config = dict(
    n_mels=64,
    num_experts=8,
    moe_every=2,
    subsampling=2,
    optimizer='muon',
    muon_scale='match_rms_adamw',
    learning_rate=0.002,
    adamw_weight_decay_other_params=0,
)
Rows from block 5 of a small sound classifier, named by matrix and row number. Rows with one number belong to one neuron. Each number is 50 + 12 x the weight over its row's rms, rounded and kept within 0 to 99. All counts start at 0. After the name is the row's rms in percent of the matrix's.
After each neuron's rows are labels from the 100 clips, of 14976, where the neuron reaches its largest size: "top examples" is what is common among them; "loudest" is the band of the loudest frequency at the time of the peak. Only what is clearly more common there than usual is listed. The data: struck, bounced, scraped and rolled objects made by modal synthesis.
# gate: first MLP gate (model.blocks.5.ff1.gate.weight, 768x192), inputs 0-95
# fc1: first MLP up (model.blocks.5.ff1.fc1.weight, 768x192), inputs 0-95
# fc2: first MLP down (model.blocks.5.ff1.fc2.weight, 192x768, transposed), outputs 0-95

gate.238 101:44 61 48 40 58 56 45 43 51 50 64 48 67 36 45 48 42 40 63 44 47 49 31 50 46 59 61 36 49 47 49 61 39 46 34 56 51 49 61 37 67 69 32 27 59 52 56 36 59 53 42 71 58 33 19 46 41 55 35 60 78 78 52 67 56 43 43 70 53 63 43 50 36 44 32 29 68 48 37 49 47 33 41 64 45 40 42 45 43 69 63 56 43 40 41 32
fc1.238 101:84 40 42 50 36 27 38 44 65 55 59 45 50 48 64 48 65 37 60 36 29 74 36 57 64 40 54 51 72 43 73 21 62 60 36 36 65 54 74 35 48 54 54 54 48 62 67 62 64 40 44 36 36 56 51 61 45 51 47 52 50 52 64 69 42 52 64 40 45 41 38 63 48 46 60 51 53 41 47 41 48 75 49 53 45 53 68 44 55 62 48 38 38 61 51 50
fc2.238 110:27 66 66 54 69 29 46 57 54 41 37 45 45 43 68 31 54 57 43 63 60 55 70 36 40 54 28 55 60 60 23 55 32 42 59 41 33 42 51 30 52 52 47 44 57 34 45 51 34 87 38 47 48 71 61 36 37 54 73 49 55 58 57 35 56 50 60 46 32 54 56 51 61 53 41 59 50 53 61 62 53 48 50 43 63 50 31 83 41 33 37 59 58 55 23 53
top examples: small; bar; ring
loudest: 500 to 1000 Hz

gate.96 096:43 56 39 44 32 63 55 48 58 54 52 59 47 53 45 48 33 66 39 65 45 37 45 64 42 62 66 34 74 19 67 62 74 42 69 26 68 56 41 41 53 59 71 60 41 63 32 58 30 45 53 78 40 44 43 53 45 71 35 52 43 57 48 57 45 43 62 30 35 77 56 61 64 46 63 43 47 33 54 51 59 36 45 45 70 49 44 46 39 51 66 66 53 58 38 44
fc1.96 093:47 34 27 37 44 50 46 49 44 67 57 48 47 59 37 67 41 55 59 68 41 50 61 47 53 43 62 42 41 66 47 31 43 32 37 56 41 41 31 22 56 66 45 41 57 41 55 72 70 53 66 49 46 48 73 22 38 62 64 32 29 37 58 61 49 52 62 38 36 54 57 61 59 29 50 66 51 45 46 44 41 33 52 51 37 61 43 38 55 75 51 71 44 59 39 66
fc2.96 084:51 48 62 45 45 39 44 55 27 62 48 66 54 43 48 56 54 68 65 50 54 43 56 70 50 69 48 23 46 43 52 69 57 42 76 56 57 45 52 49 47 40 55 14 59 61 61 41 47 19 61 53 59 28 66 60 49 39 58 56 30 49 20 36 63 50 33 51 55 59 57 60 64 46 53 56 47 57 48 47 67 50 47 42 70 55 52 60 48 42 39 60 61 59 40 53
top examples: small; bar; ring
loudest: 500 to 1000 Hz

gate.128 098:37 64 26 34 59 57 41 36 59 47 62 30 36 56 42 47 45 58 58 53 31 38 47 49 22 44 50 44 62 74 55 48 58 56 65 71 47 47 38 58 54 45 69 55 45 37 57 45 51 45 38 64 59 35 53 77 32 48 43 57 26 68 44 32 56 54 60 48 58 47 63 52 38 64 46 52 80 51 49 33 60 49 63 69 71 51 56 43 54 50 40 59 55 53 62 59
fc1.128 094:29 47 66 61 52 48 61 45 41 59 45 50 49 38 40 46 48 70 25 29 54 44 53 43 47 48 46 46 64 53 36 55 74 63 57 27 71 60 57 47 54 55 61 35 48 65 67 45 67 48 17 41 45 46 62 47 53 44 41 48 44 61 79 50 55 45 47 49 32 25 45 42 42 49 43 45 46 51 49 49 37 66 65 41 31 68 60 58 49 34 58 46 56 43 29 44
fc2.128 095:53 55 55 59 44 25 58 72 58 55 36 83 70 67 52 41 78 59 63 43 49 27 55 34 32 36 68 42 66 54 46 58 51 48 53 47 45 46 34 36 60 73 39 52 59 50 70 55 35 44 46 60 28 48 43 48 46 49 66 61 44 28 46 51 52 47 57 45 42 66 44 49 60 62 49 42 58 37 53 50 50 43 34 35 56 48 40 54 63 60 49 40 33 66 35 41
top examples: closed tube; medium
loudest: 250 to 500 Hz

gate.171 094:38 26 54 60 49 39 54 47 50 37 62 65 80 50 39 58 64 67 44 29 79 61 50 51 48 62 45 69 42 58 38 52 46 48 17 42 54 55 91 60 54 44 58 39 61 57 50 35 56 73 65 67 62 45 61 33 40 63 52 60 40 43 47 31 54 55 42 60 59 55 59 41 45 44 47 30 43 79 72 46 57 62 62 67 51 38 44 65 65 44 19 49 57 47 43 42
fc1.171 105:60 51 50 46 50 37 47 34 25 55 44 45 49 29 49 25 53 55 70 49 64 44 65 46 57 48 57 35 38 50 42 48 48 33 44 45 45 47 58 36 53 47 09 41 65 53 64 62 65 48 46 43 53 47 51 53 58 57 56 68 52 32 51 51 55 39 57 52 47 30 73 52 44 49 76 59 63 52 51 39 38 42 58 69 49 78 54 53 35 45 57 56 55 55 52 49
fc2.171 079:61 44 46 64 23 53 41 48 59 36 48 54 37 39 59 71 54 49 50 46 42 47 44 39 45 49 51 42 49 42 43 74 30 59 65 44 32 45 48 40 61 55 60 42 44 42 45 60 53 37 62 93 63 32 39 37 44 64 49 47 33 43 66 38 40 64 38 53 63 62 60 44 65 67 53 46 39 50 64 55 50 32 30 64 44 38 58 50 47 58 41 39 43 37 60 45
top examples: small
loudest: 500 to 1000 Hz

gate.297 103:41 70 65 45 41 54 65 51 48 40 53 53 51 55 42 33 39 55 47 43 52 44 71 42 56 22 62 22 51 44 53 64 60 46 69 48 57 58 50 60 48 43 48 43 44 46 70 33 37 54 54 44 48 64 42 56 29 40 42 59 55 65 37 58 35 60 51 38 57 70 69 23 37 39 32 29 55 45 61 62 40 67 43 69 30 44 37 58 55 46 55 46 31 30 65 54
fc1.297 103:52 65 59 66 42 71 36 43 51 58 72 74 68 49 56 66 53 64 49 41 36 44 66 61 46 38 51 30 57 42 61 45 61 37 56 52 55 59 63 51 42 43 52 33 70 30 41 45 58 36 45 38 65 30 55 50 20 57 26 38 24 32 74 45 49 62 56 41 49 61 42 63 69 72 56 46 42 54 20 47 68 56 56 52 55 71 42 62 33 57 24 55 67 63 68 47
fc2.297 116:52 54 52 55 60 54 45 38 23 76 65 58 55 38 45 59 53 42 66 45 58 50 71 27 73 42 45 43 54 31 43 27 52 53 61 56 68 49 53 37 52 68 48 62 55 65 72 38 79 71 45 42 67 62 57 27 41 44 34 55 46 47 53 53 51 36 34 35 58 40 54 62 38 71 54 42 36 59 52 57 36 76 47 69 53 48 41 49 48 50 48 21 38 55 14 65
top examples: small; bar; ring
loudest: 500 to 1000 Hz

gate.180 111:60 81 51 35 44 52 46 50 51 32 58 52 55 60 33 33 42 52 42 64 38 85 59 34 39 36 52 43 51 53 33 68 48 47 19 50 36 62 61 56 44 53 65 55 47 45 58 62 60 71 78 51 44 49 45 36 46 61 46 47 40 65 47 59 42 46 55 48 34 60 39 40 42 63 57 51 61 53 47 74 42 44 38 61 42 73 39 65 39 63 47 54 45 58 28 66
fc1.180 107:25 52 36 65 60 47 43 56 45 31 32 66 37 43 44 45 57 64 30 60 50 46 51 56 45 45 73 44 40 49 53 52 61 54 53 55 59 43 47 41 58 42 47 40 72 30 52 32 38 46 44 53 56 40 42 65 42 67 44 49 52 58 21 54 44 50 53 50 60 61 60 62 56 57 51 47 60 57 24 26 52 49 61 59 39 52 44 42 48 48 51 49 60 50 43 28
fc2.180 096:70 58 42 52 60 46 51 50 35 64 74 66 55 41 58 39 54 48 52 54 60 41 59 60 64 27 31 35 51 35 47 50 49 38 73 47 34 57 40 68 57 47 53 39 58 64 61 63 39 40 58 57 56 44 59 50 40 34 64 54 29 61 57 60 61 31 50 58 54 62 20 53 60 42 67 44 31 60 55 47 59 56 56 42 43 28 56 42 41 64 39 27 47 43 50 40
top examples: small; bar; ring
loudest: 500 to 1000 Hz

gate.719 096:54 54 55 43 50 52 47 45 57 45 59 62 54 66 40 68 66 51 49 49 51 57 54 57 56 22 46 57 63 63 61 55 33 41 54 71 66 44 37 67 33 16 41 45 43 64 29 63 68 12 49 60 49 54 57 42 37 49 42 67 67 50 57 61 38 71 41 56 32 67 33 47 41 60 59 48 49 46 38 49 41 75 51 72 50 16 35 55 56 73 53 40 59 68 41 59
fc1.719 094:54 59 37 52 33 70 40 48 59 37 48 42 60 76 46 65 72 33 41 50 33 49 59 21 49 51 67 46 53 42 74 45 32 42 49 77 56 47 36 63 63 32 60 55 60 66 56 51 39 48 43 57 27 70 41 47 42 51 38 40 46 60 78 51 44 59 56 45 28 60 37 37 43 44 27 45 45 30 41 46 34 46 55 38 45 67 38 44 52 49 41 40 30 48 71 43
fc2.719 083:47 31 42 40 66 66 47 72 55 46 81 75 41 39 66 58 48 51 36 70 47 49 53 60 61 32 41 50 65 46 36 46 34 63 63 39 55 51 49 48 45 57 45 31 46 37 42 45 58 53 36 30 40 62 31 41 24 57 45 44 58 58 37 41 41 57 41 59 58 48 47 51 28 54 67 51 45 53 74 62 62 83 38 41 47 44 54 52 55 18 63 42 79 54 38 47
top examples: small; ring; bar
loudest: 500 to 1000 Hz

gate.329 105:47 68 43 52 58 56 57 56 57 49 72 53 53 59 30 34 56 51 26 59 39 53 58 41 65 56 54 31 37 48 63 55 61 57 55 71 30 41 52 23 43 72 29 47 59 51 61 50 61 61 43 72 42 69 47 48 34 48 41 60 52 66 37 62 55 58 52 39 51 55 40 76 72 53 44 36 61 55 55 49 36 24 30 56 42 55 32 46 41 55 33 53 37 36 45 90
fc1.329 114:56 50 51 51 52 55 64 56 21 40 44 41 57 63 55 43 09 63 48 61 62 40 34 35 59 68 57 54 79 45 36 45 59 44 54 53 48 50 34 37 47 58 60 37 47 57 43 48 49 59 59 56 50 61 51 54 66 52 36 38 45 44 45 53 31 49 43 54 48 39 32 54 40 44 66 51 61 41 39 44 75 62 44 56 60 25 56 55 41 20 32 54 49 48 46 72
fc2.329 108:49 46 69 26 40 69 41 67 44 50 61 56 57 43 60 52 65 56 54 56 35 70 48 38 41 48 58 56 28 52 38 52 51 50 50 55 75 42 59 65 64 38 62 59 40 58 35 57 46 53 67 59 63 32 44 45 38 47 37 56 63 41 39 65 44 34 42 44 50 50 22 33 53 56 70 62 55 47 55 47 37 43 64 52 47 75 54 44 56 51 44 41 49 06 58 58
top examples: closed tube
loudest: 500 to 1000 Hz

gate.714 105:66 42 39 40 44 48 86 51 43 45 56 37 32 56 42 38 54 19 30 61 40 61 43 60 33 59 52 18 72 51 46 40 69 60 52 61 28 40 57 44 45 24 53 53 46 55 67 50 35 45 48 55 67 60 45 54 42 54 40 27 42 69 50 55 51 51 46 61 71 51 54 74 53 49 64 67 46 62 49 30 45 29 40 51 52 43 36 58 45 39 57 35 38 28 54 58
fc1.714 102:69 55 54 44 54 63 42 58 38 26 59 45 69 51 37 38 69 48 59 45 59 48 46 65 42 51 31 59 41 30 59 39 55 43 47 44 27 53 69 54 56 53 65 45 51 70 49 25 14 31 52 44 58 58 32 63 57 43 30 47 60 37 42 43 47 51 62 58 33 54 43 54 47 80 55 44 61 62 34 48 35 17 45 76 46 56 52 32 30 63 41 52 55 59 49 41
fc2.714 089:49 62 47 33 26 51 58 59 49 72 52 64 48 49 46 44 52 45 59 65 54 61 39 44 50 46 69 29 47 53 37 44 77 60 56 50 35 64 39 24 40 34 79 34 47 50 25 36 53 39 51 70 45 51 38 53 47 53 41 32 49 79 56 67 55 64 50 40 47 63 36 38 57 48 50 49 53 53 41 59 51 36 80 36 50 67 50 61 46 38 63 38 33 30 72 58
top examples: closed tube
loudest: 250 to 500 Hz

gate.761 098:49 52 59 45 64 59 23 37 65 36 54 60 53 54 25 43 33 38 41 49 50 47 55 37 43 57 21 53 61 37 51 44 32 53 52 37 49 42 49 60 22 43 50 60 60 22 54 22 31 53 43 50 68 43 54 51 37 47 57 53 27 75 33 67 65 67 50 45 47 61 45 42 57 39 38 45 59 47 40 43 62 66 74 42 52 44 57 42 39 56 49 62 45 32 65 65
fc1.761 095:47 35 15 37 47 46 33 43 56 51 58 54 45 33 54 65 52 43 62 37 61 44 33 33 45 78 50 67 45 38 56 61 38 78 63 48 59 67 43 60 37 46 42 48 47 53 59 64 42 42 61 33 53 37 46 56 44 43 52 26 45 42 42 71 41 50 57 79 33 68 72 23 47 53 58 42 40 78 45 37 62 58 54 46 54 39 38 43 69 62 74 57 40 32 54 52
fc2.761 093:49 75 66 64 80 36 68 46 76 59 63 52 59 46 56 50 51 37 57 46 23 57 62 56 55 51 39 34 21 49 57 47 50 40 46 41 50 52 48 47 47 65 43 44 40 54 18 55 39 36 37 73 59 58 53 41 65 76 72 37 55 51 47 49 54 37 38 30 40 45 27 34 51 42 47 69 41 50 71 56 38 46 24 44 39 52 63 34 57 43 52 46 43 48 67 30
top examples: small; bar; ring
loudest: 500 to 1000 Hz